{
  "model": "contrastive image-text model",
  "dataset": "rendered made-up planets",
  "train_examples": 195000,
  "image_size": 48,
  "crop_scale_min": 1,
  "horizontal_flip": true,
  "tokenizer": "word",
  "vocab_size": 28,
  "loss": "softmax",
  "embed_dim": 384,
  "encoder_arch": "mobilenet_v2",
  "encoder_norm": "batchnorm",
  "encoder_activation": "relu",
  "encoder_depths": [3, 6, 6],
  "encoder_kernel_size": 3,
  "encoder_stem": "deep",
  "encoder_expansion": 4,
  "encoder_widths": [16, 24, 32],
  "text_encoder_causal": true,
  "text_encoder_width": 320,
  "text_encoder_layers": 6,
  "text_encoder_norm": "rmsnorm",
  "text_encoder_norm_position": "pre",
  "text_encoder_activation": "gelu_tanh",
  "text_encoder_mlp_ratio": 4,
  "text_encoder_head_dim": 64,
  "text_encoder_fused_qkv": true,
  "text_encoder_bias": "all",
  "text_encoder_qk_norm": false,
  "text_encoder_parallel_block": false,
  "text_encoder_inner_norm": false,
  "text_encoder_positions": "rope",
  "init": "trunc_normal_002",
  "residual_init": "none",
  "optimizer": "soap",
  "beta2": 0.95,
  "lr": 0.0019,
  "beta1": 0.95,
  "shampoo_beta": 0.95,
  "eps": 1e-08,
  "precondition_frequency": 32,
  "max_precond_dim": 1024,
  "one_sided": false,
  "adamw_lr_other_params": 0.0027,
  "ema_decay": 0.99,
  "steps": 4800,
  "batch_size": 128,
  "epochs": 3.2,
  "lr_schedule": "cosine",
  "final_lr_fraction": 0.05,
  "warmup_steps": 240,
  "weight_decay": 0.2,
  "adamw_weight_decay_other_params": 0.01
}
Rows from block 3 of the text encoder, named by matrix and row number. Rows with one number belong to one attention dimension. Each number is 200 + 30 x the weight over its row's rms, rounded and kept within 0 to 999. All counts start at 0. After the name is the row's rms in percent of the matrix's.
# v: attention query, key and value (stacked) (text_encoder.blocks.3.attn.qkv.weight, 960x320, the v third), inputs 0-106
# proj: attention output (text_encoder.blocks.3.attn.proj.weight, 320x320, transposed), outputs 0-106
v.72,094,180,222,192,185,233,145,294,215,182,207,170,210,261,187,231,260,246,206,232,234,211,210,180,208,211,191,210,184,231,255,159,172,182,229,222,223,163,167,172,209,218,188,212,196,162,174,149,216,213,235,180,223,174,231,259,213,179,275,199,213,223,240,174,230,177,191,255,229,175,177,190,161,236,172,209,182,218,214,222,231,158,176,214,199,188,203,223,232,245,178,170,201,217,211,221,250,166,218,264,250,205,253,169,254,181,175,204
v.73,132,178,229,220,205,179,145,239,173,182,198,170,169,224,228,182,224,168,189,180,191,169,235,184,175,198,210,153,215,221,210,203,216,229,206,234,221,212,265,188,187,211,199,148,206,190,239,200,222,190,198,176,175,174,264,230,230,151,179,227,191,189,161,259,214,157,179,203,184,207,200,192,162,195,200,152,182,173,249,190,221,149,171,227,222,249,191,200,255,199,212,189,194,208,197,256,145,168,203,218,195,182,254,117,162,231,269,217
v.74,092,166,202,254,178,184,162,193,173,147,220,196,216,214,224,198,197,186,204,149,219,222,193,170,187,222,190,175,179,178,254,168,205,170,240,175,212,204,186,230,188,157,231,194,194,243,223,187,143,190,219,229,189,201,158,167,155,178,218,133,222,179,211,208,130,158,153,196,213,171,210,198,162,214,224,202,124,171,187,189,199,178,188,168,216,221,231,198,275,177,175,170,204,178,204,234,209,231,179,202,201,214,206,189,167,164,233,283
v.75,099,158,187,144,216,249,197,228,231,179,210,197,247,186,148,168,139,182,216,229,151,180,203,193,202,235,171,200,204,193,189,211,220,153,209,174,193,174,183,191,164,219,178,225,216,206,269,234,279,235,209,186,222,250,164,197,214,221,162,241,163,223,166,159,170,233,240,190,189,264,195,244,177,196,250,152,180,190,166,181,162,194,227,229,210,165,200,229,187,172,193,147,158,187,143,168,180,216,179,157,215,247,211,179,237,255,170,204
v.76,143,139,162,187,145,148,240,202,170,209,145,206,153,216,251,191,194,177,188,211,211,272,227,163,180,147,171,232,228,209,216,183,236,196,185,227,193,196,251,143,131,200,185,166,182,224,177,190,208,195,162,200,185,219,242,197,189,246,186,217,239,188,249,186,221,156,208,226,198,172,179,115,212,203,170,193,196,196,202,197,157,184,180,197,216,191,190,243,216,228,160,189,213,174,229,248,208,137,229,242,230,180,186,178,195,200,250,279
proj.72,099,208,198,205,203,207,191,221,237,205,232,155,208,160,217,174,211,192,169,202,231,154,181,292,202,197,217,187,136,216,169,192,141,157,182,196,175,187,247,185,271,213,172,236,178,197,231,247,200,186,186,195,237,176,217,223,143,229,201,265,179,233,176,180,221,150,177,132,190,168,169,215,156,207,228,178,215,180,193,199,195,212,201,192,204,185,275,201,230,231,199,220,193,235,209,203,243,196,248,197,147,173,154,193,192,233,186,185
proj.73,099,202,234,174,146,192,200,193,241,177,224,234,203,198,241,242,175,218,157,230,235,167,121,213,170,239,187,191,176,228,232,189,265,195,166,159,157,188,130,225,168,172,205,197,172,264,213,209,159,205,171,197,218,234,232,155,216,248,213,208,187,217,191,163,179,220,215,194,190,184,216,180,262,177,204,236,234,197,179,231,230,183,171,180,143,181,198,182,151,187,232,211,205,207,207,149,220,227,210,198,168,178,168,269,204,186,174,226
proj.74,085,133,181,164,179,242,249,221,200,187,225,171,158,227,219,213,164,255,202,192,218,245,167,203,182,186,136,148,192,216,166,184,177,200,148,241,198,154,240,212,250,189,186,188,209,138,143,207,213,193,165,176,168,201,216,227,204,180,175,252,197,213,229,200,226,189,206,211,185,190,192,162,204,217,205,195,209,238,189,213,232,223,193,234,137,208,162,177,145,216,176,209,213,201,154,165,226,180,210,148,194,228,244,227,191,247,191,217
proj.75,121,154,176,206,250,146,182,163,237,203,166,217,219,187,207,187,214,193,225,225,192,175,244,182,223,151,250,212,196,201,183,144,232,202,220,251,168,255,230,201,248,197,240,170,202,200,192,175,184,178,192,230,178,196,240,214,156,148,211,153,183,159,173,212,222,183,150,223,239,189,238,220,194,266,231,218,185,151,202,213,201,157,150,215,206,243,160,170,161,220,183,238,224,227,220,212,167,185,224,178,168,208,202,166,198,186,187,187
proj.76,126,230,193,192,202,200,218,171,254,122,216,243,160,170,233,133,227,190,181,229,223,177,138,242,168,221,180,204,174,205,217,220,228,192,237,165,248,239,209,240,177,215,187,162,234,181,179,236,162,187,197,181,241,199,204,170,215,238,212,192,170,248,185,189,165,217,201,179,180,225,229,195,247,196,220,188,194,198,234,216,190,198,180,203,229,178,177,161,191,157,243,171,177,192,196,229,216,227,216,197,227,172,181,228,231,228,236,171